config.yaml
widths: [48, 96, 192, 384]
residual_init: "none"
one_sided: false
final_lr_fraction: 0
Rows from block 3, named by matrix and row number. Rows with one number belong to one channel. Each number is 128 + 24 x the weight over its row's rms, rounded and kept within 0 to 255. All counts start at 0. Numbers have three digits each. After the name is the row's rms in percent of the matrix's.
# convs0: first 3x3 conv, stride 2 (model.blocks.3.convs.0.weight, 96x48x3x3), inputs 7-13, a 3x3 kernel for each
# convs1: second 3x3 conv (model.blocks.3.convs.1.weight, 96x96x3x3, transposed), outputs 7-13, a 3x3 kernel for each
convs0.30 097:144123134144134155102133122146155127143137100132137153128117102092106115204133083143118129136132152162177103139111118123114094142109085093145110094144136103174141120112109093111115150163085
convs0.31 106:144152131137113161142098132146141100110128087109139127171130158139142140117138123145132122143091105127123140118128171148118103122116117156144083114140139113111124128109108124150082150121172
convs0.32 108:112106164126134080135094113157153108134129109144145122123159086111121138148116126125165101164120106151089134154056143133128168120160134157084120121095126117112108125098126146128133134162163
convs0.33 097:118149169124101112101123140149141139091104103145083152156153091137146124130108161076114094117133101123072140162161119166131136144104118132163112098158152115128117172130130083115097139116161
convs0.34 095:134127164150122082137127113098130119165139169134094181159122110090138128104175131165147104115149134134154133166122130110138108115105122123125112153113163130107144120178118064138095122139109
convs0.35 083:102105122106100091100115145170117116173123141118099101133064155158127117131104125181112114123112113083170105157153161132097137149115143140137133081131139147118152145123126126129091126108113
convs0.36 086:109106106144135118203147170118139117129102155127088145173151158121087144091109133159145111100098124147131117096126148104175170154133118115141129173117073167150120118120164093109100144123132
convs0.37 091:141132112146145071147157053151133133148124130134089155155170124113150116103146115127121103143144105096135101108126152131107129191131138161076079141095114136107130115093132174122113107140115
convs0.38 097:108087133156086100108151155152113170145146177154137153100143083117121141141146124119093130151149135121136135160082112171105103125116111091110159084122082078136173172129133137141126139143117
convs0.39 101:101136145125138111144065089114113168112126105100148148096114140098114177139127125172133128110144178107119157123153138131120114145121161152137107098107138140142133119128131115134116119100133
convs0.40 089:119110125136115133099109117142118077125129134127124094104115124132154136133175154144140105161106125128134111142090167086119155102118162147140114123132161119086079109100115114118149147113137
convs0.41 103:127124153129124091092150132180160162158113157137141177132101140104086143163102123119114144116124151181134128148137176131122083127113131131156134129150110147142112124121112137162125117123122
convs0.42 099:129132120100130107097120093136153204145123141195091119121116161139121200110153131167159191161108155136124134149124117100141129130118146126110151113122113151172109131149135160100141114107150
convs0.43 103:151127104102093155090152148138137138135135134154153101133157184117107143119122117089170141148134090133073093165123115119117181107133129160082095133152204122186102139126148120114176121123121
convs0.44 102:160106121157108132142127117086093146137148120169094159171116126135110092122130100128110112150143080120100132171152123107119141125129149087131141130140111104146108116135105114137128166097138
convs0.45 101:111165128139140115112116131132144113120140091138121115136146124080095170105120147098167128141103140087091153115151098149167147125121125171123119104129107110102129085140149108147156176121135
convs0.46 091:146093160112137119084125164207134073150182124094145143102115091130131155122118153130143144127095131141149163135149123152112152140141121138129141132100110112122090109121143149147107142103085
convs0.47 095:124080126165104083170122085143112091115127149090134157122123122097123114084103141099105172142129128127112135061128117130144119135155121116122118122129080122134139111105134123120165117082169
convs0.48 105:138126121151160137097112194161158108115098155089099157115088157162142112083079110136090160107150143139108109077122107137092133145106163132133120103110154105113147135148148119157155098131131
convs0.49 128:078109133111156093137114117166148139142138148116090168170114119153118149143080116162119119153139112130128106131156166130159168145134111138122113113101102126162153145156137122154129123090110
convs0.50 104:089119116096122116140126115084143134171115113098150110139133168131134140113139164138106128138130175119109145152129116162107117102107095114133166110159115112140117074131104177164106123129174
convs0.51 096:120106096102139106164139116144110117123146147117128166136119132144142102088120112139150126090132117116122132125097116091106144152118137110117111140148029144152137099166170113097146146115139
convs0.52 099:129105133134144100121108068116153122116175126154175151087110122107123119149111105163139137119150094125117156104147151107119143098090108103163140120177094085165114147173105124124135117128092
convs0.53 098:123121104125109129107125132104157156125165178132124140073108106107131104118125113173117145160134105160126155127121109116153132107108123106106115118127102124131110102127151107117119135096145
convs0.54 086:161205128153134119095101160126112090124112138127133163108100096151138128156125125072121101111138156157138140159116156130105138108128114107105093094139147159123107135083132140135158103109173
convs0.55 101:159097122151138137153135118085115155126139146096095167132164116161092095124109138106153212133097155100120117106115143123115124165166128123090135129107139121159135078153129106142147115103118
convs0.56 099:151135119126118103109148183128151124111122157151113141146080138152092116120137165175154138100154082121110141099152134131143162128137094097139126107159141114104126134129126118147159160160150
convs0.57 101:116145108138109121137126145121116121143140106145137124181137127098161130108143082115074111147126164173151159167145150089169124126132125128106133152115095164122119167170126160128132107180133
convs0.58 096:147124118134144108148124132096119133139172187120135166085112145120140099125102146143095053104131139164141116119072094094143118162174133164102088102112123131109138127130119126129094114132116
convs0.59 098:150109162119111120087101106134150150114137139140141110124131111127128101107146197141178131131151135106121187145125161115107120137148125106157090144145121156132099109129121156109139095111088
convs0.60 101:136114127124129135156148140127158080128068171173112153106094141067128115116158126088155146065108132141137123118124156093109122167115106145153142140164138122139097124119204123095128159137133
convs0.61 104:126141138096113093142115142135110155104174154125110144152115123099104125159153099156099084119127094117129112124145134146180119167144159116124120151124127144111109118133146134145121083139121
convs0.62 100:085152146122107146141142175137158091143131100137119081132138116157117133131150121178141098151136131152111138122137122142117093142089095138181163126162155071152144117145132168104111153174168
convs0.63 090:120114171081122171162167122121160152136128146125119079125130160104120127111123112114136108120137090119151131154081121132122093129112143123158144146117162163144126122161057168139074134149096
convs0.64 117:184150088154086090101113109088129197101137157151100135120143117130096129125124105109088115141148156138112112182164093164125130137133112105114093178152160132119130130086104109133145110114121
convs0.65 092:106125111131123115155159132131135145143095120167122106150101140133131145151151139144177147092092105107110091099154138176154128160144110102089124139136132099147124140151140160106133141100119
convs0.66 095:106169110131123144093088137129159155102162141165159109117108109146094115185137084106100126119179132145094125128139143124108094095162097150137135106137153146091108132095088144143100166150119
convs0.67 101:110111160120122117134164160097135104117118121119148136127188137152153122156084168118130117153120132122146156121073132118112127111147116132108107144123132111120154138132153126176112147101112
convs0.68 097:173129110103120108082129125127131124115144104174112127143123107111117136168152123133115124131104127175133166140147126145122124115108140100157094161081141210182166124142118092100092146135136
convs0.69 106:147104113150119125116121141112125097102141143097158135089122136115137124109101129138133131088140142093108125155089148207162107104159123171162140120141180121118179155110138073133081135124126
convs0.70 106:133155123117111102124102104100115129086171114123112148125101140183117113151134148121095113128115110158144150110115128103136157149116096148168107137153146085106110125117122099144137128106111
convs0.71 102:132112126145125132150170153122094064132121100123119137164122144127088120114168104120140133120122096091143078114152130109124136086107184117150138130173135151125152132118142156135086112104185
convs0.72 096:133098155132140107120181128089093146139154106120103082099108088105130119130147136155128139126160112167142125107126155132119119133145103136134151140127100086101109133109115127128155081127152
convs0.73 096:104165156097168165179133114095131088119150108116127129113116133169101142146135140144135146099130129146105097102098118128148125109119143059139119142133177145120153129146148117132121086141121
convs0.74 096:098145149114117149103117168178120122082104165142125110132115129115102149104131101124149113106148141109095109157156139134123129150133161107088103099121160127152103105125125122149106091108111
convs0.75 110:146144151067140163129134144150112153121133154089122140104136134160125118098150124092128124141101150143124138104140108106097130121149143144044107123106109090107113161136085108132119120150129
convs0.76 128:173132105135123153123110111170167105175154094101128120122117122164106075185137114122078092147128105125134121126131141103147177138113121145154098127129142138126099147139148188110149103142150
convs1.30 092:140136153124122115116164120168143096107144090132127106185111134145107133098131110123131129121154118076111121165135130104107120142135130091120140141108115195177112102119127093116107127108120
convs1.31 098:134115160148157157143137134112151102141155150127113129110102156137146136108083103147140149148126114096103137116148159123176109102178109097108139150100125150137128107082089164101175146160167
convs1.32 103:159144083160119140105148130113123088148159151136093085095146140123121165125094145151083099127162129125135134135136154128128158152126130149096137118117141130115119121122189082117164120127125
convs1.33 098:109093125150120194110104110115125129114117128073098126128106145114116094129130117151135143125120133109132165103141112173119119114107137124132126168084159122122097095117101146156146136128155
convs1.34 095:135080108072118144177073137127147119110143166115142115169145132113123121153123131101155119126111138131129131098133124139111136137115151145113166100127154148111114123119139157099106098171117
convs1.35 093:148129134123118200107066173119155113115146101140096134120115176146157178095114128115120130110126126135134139143099136120125125145113101156137094154100119142129109151128110110129118120125133
convs1.36 092:149139122063146142116138138202138172142113135105119133109123160109111129112088117157132122107098168140129146137109138144117097133165137147134106103144134102106118118122107184112125183122107
convs1.37 082:133145164145095101096147105111139137124147178136106125155107121131103124116136096124137158136149101109070165128144158153150115104135127145159098170142143097102148130120127098166112138195146
convs1.38 096:113103146085158159117144143148129133160118108159121117104127100095119102183124130168152130137127095112159094124170149171141145149126127180177163153120116186105082134131144103147122082123175
convs1.39 100:152094120118168156134106179103138169133109135094171174096150122131120135136149105132121159120139090100168149148151120116172106136089129153121139078116155158118148139142111107151112079138121
convs1.40 097:091113129162112120138168151127102122100140126141144124133139138093152181131152140125161125158109099135084117145156141133124145156121111123104146101127139140119142118108109119106152144138163
convs1.41 101:130118138083162174139132128154107114114095177107102147111110124142128147119157115146129092169119136095114112132110122127122137095106157119132143106163124154159120103141108144149162069149126
convs1.42 099:090132130120105164061183111128097112145050183141110178114103115116107140155177143129151123142119120119139122128144074118146114150123091139140134116141067088135120135156094091126148157193118
convs1.43 104:146171140119147108129106126080171116139109102151134166119142118164104107123133095136126134140149162124159139111143123101120088113103138110125106068139088132168139118136111140115124142159092
convs1.44 091:141096122111140138148108133123087116133108144097190124105115131105115079103178130142142118123171126101121131130137151134126122112144151133108109126162117124125104104152107131135143121118139
convs1.45 101:120161139114150118108172136104099165166139097163118141119131087098137101167150138145119134108090107120109141151141149107111102107140143164150154094110103143137140158141109089102105112149146
convs1.46 093:143107141143121137139101148119132154122086154141132109121135098146101103117144117140169153125132118152138122114108118162144124112106149167138077127107159133103083114108129120144122093109115
convs1.47 095:126132139105131156124110165145076086148109143095138102113162108123163135078165161109128116124141138107122105150115107165109135132106077071142100195161174100161155111155089109145094117153110
convs1.48 099:139144139122184133111119094106089170140148090154138123111151118104119083113141123081145136117157107136125125113134133134111146129157130125128076076114140129129133113155092151129174141121144
convs1.49 125:115116109111095094090132111133133167190091169092109127120110093134151112144134198110100129149132153106111116118101143122118119143137119135114120196141095139150112125132150104157168079197147
convs1.50 096:127127098114132134137121081133126162134106123114169118139136134132129123133139146089103129164148082098111136128145172127096117115130143113122121112126132129126090144125131125089119114124151
convs1.51 093:165154147057140152191090075097143159071152114154138140154116134138152167113130112148157098104115136125104119164118092146137120140107171130165116148131143099122161134138131181151126118155106
convs1.52 105:099154171187142170096123117134092147123101127114163129160119131129127114075141115103109142190137125105146122134133148110100141141131102129163135142107149159093162127124129147176112120128138
convs1.53 100:164099152142120151125165123126100104118136122106117162147106086092137123119155146116137134128137091149117143083108150113115154128155126128103137158132098127109136101094100120119126180145119
convs1.54 093:097157176123155106140114135098087114102136169125127127141144146123100141154151116109111135126111153133125166092149130164131143139126132110152170155125104135111111103112107067112105089136147
convs1.55 097:097127146092078089133141151143177138080138124087148134143132104147102139136118146107109107130126153176157129153110117117131131137117149130112130126135125111131139126139127153108187164109127
convs1.56 097:141147124120075100092113117178144093146092153101110138135160140168132137154140147134143107117135097106103094120089136128121147144124148147153095102113156144131114141119106144127128117136148
convs1.57 096:124160105096111142089124112128117131154147097096129118121150107134118130145171119135139132082151139089118150124128126165121102142134143121141129157155098111112172105133126126094085148130118
convs1.58 096:117148141125117110108130173163110155121123149140118107148074142136127112108147159159129128145114148118129132148107105132154109147150115108175136139138114164116086115138100117114103155133124
convs1.59 106:128127184111107085141132104159176063138146120166075121135091116148139157147133151121112155146150140140119156153120117138134102153149094124162108157130115138108138110116134126111163144115162
convs1.60 098:157156152142159151131135142102164141105107097159168115135123157158109106139174124107149175096132091130149098144132122142151106123136112154115131121157089139130139135097131098114171149118160
convs1.61 098:135155152167172153129092115149141097115135106105142071138061136108119128125104152146136133149152158094109103157134119148123113150127099133123175128157069111087128138129126144132142170114127
convs1.62 105:153101118128122083115132107137111107173111062126142115176145136112147208163175201117109151134127147116097113137145115086120137101128150127113130141110106108106168112111135118115132120103175
convs1.63 097:142141128124196143128116153115115111096175091134136112118148150149116158154117126136142162117142084164117127165116141110138128104131170105153138104187111097157151135148120164136107132098121
convs1.64 109:149140079128097120109087143101100105125085169109139158135104116102100122121160133129115150134118135137091137120096119138145117158166114159158158096142094140141116134126132113115118163204148
convs1.65 104:125103100192137143115074207118140134129120161138131184141105138125131124141147156130111119133120108138121133149162107085179096136130177142156101177130121148103120156129124167085113076123132
convs1.66 094:123110094110089110108146130146170082219144092155163094143118151081146142204162151120168130115085143132114129136103141126127167138098114115133108127099134123150125132095126136131160155120114
convs1.67 097:095132128138152116134099106104168133102130104109088146140099103095113084103124095118163119134153128128093146150127142100132148116102101150136148123100094107119115113154108154135178109103132
convs1.68 100:132126129106143096125093123092136172132157105128113114111173184110146136095089146114125153134098160143095170108129115146087122121163128125147143135139117122116105135127112108144119146133106
convs1.69 101:105120158124103125092184132128166135147134080153103109124128153146096118153127091102141119186153139096113118150130087135119112128103165130135135102163108119136087148161149135091112101100124
convs1.70 106:104108095109119109125160161121176111158111102123135087139102107118107152138161177173164163148075085132148116136127149106127118141123162134128136144114150144097166122129132110117138129165146
convs1.71 093:105132126141148143103105126115115160162127162147129123148128153148108078130117149155110148112131103121133197171131147088126134155125121120112111155140079124111144106145139123138135100123134
convs1.72 098:093159115136147161151152107139122086125178078128171146116118086157177144187174114127135180127130145125119091174153137137109149133133141123128111112145123118139134176094093111110129131158109
convs1.73 096:174083156154167125151108128093153129078181058115122075075139150136131155136109131146142161140113153148124113103146155154120138130154080146121117114132104122116089153095157170137140123141152
convs1.74 103:129130137144135131160127126158149120132138123139128102123156103156119139104117120109109139131134114171169130141109069146163087129131105127118112098136139123124150149146149161163150101100106
convs1.75 104:142155172127112155121102114120131120112150111152122135142135063149150135126151166102124117098153129166117136113117161110128116154128121090089097108109162173164158099141118114145145153130127
convs1.76 121:093117131125116159128129108161140131094124097137088190103119159127147171113140105125115121124139119123114121141116106107106149125124141147169143122126141132117174089091135141118137104134167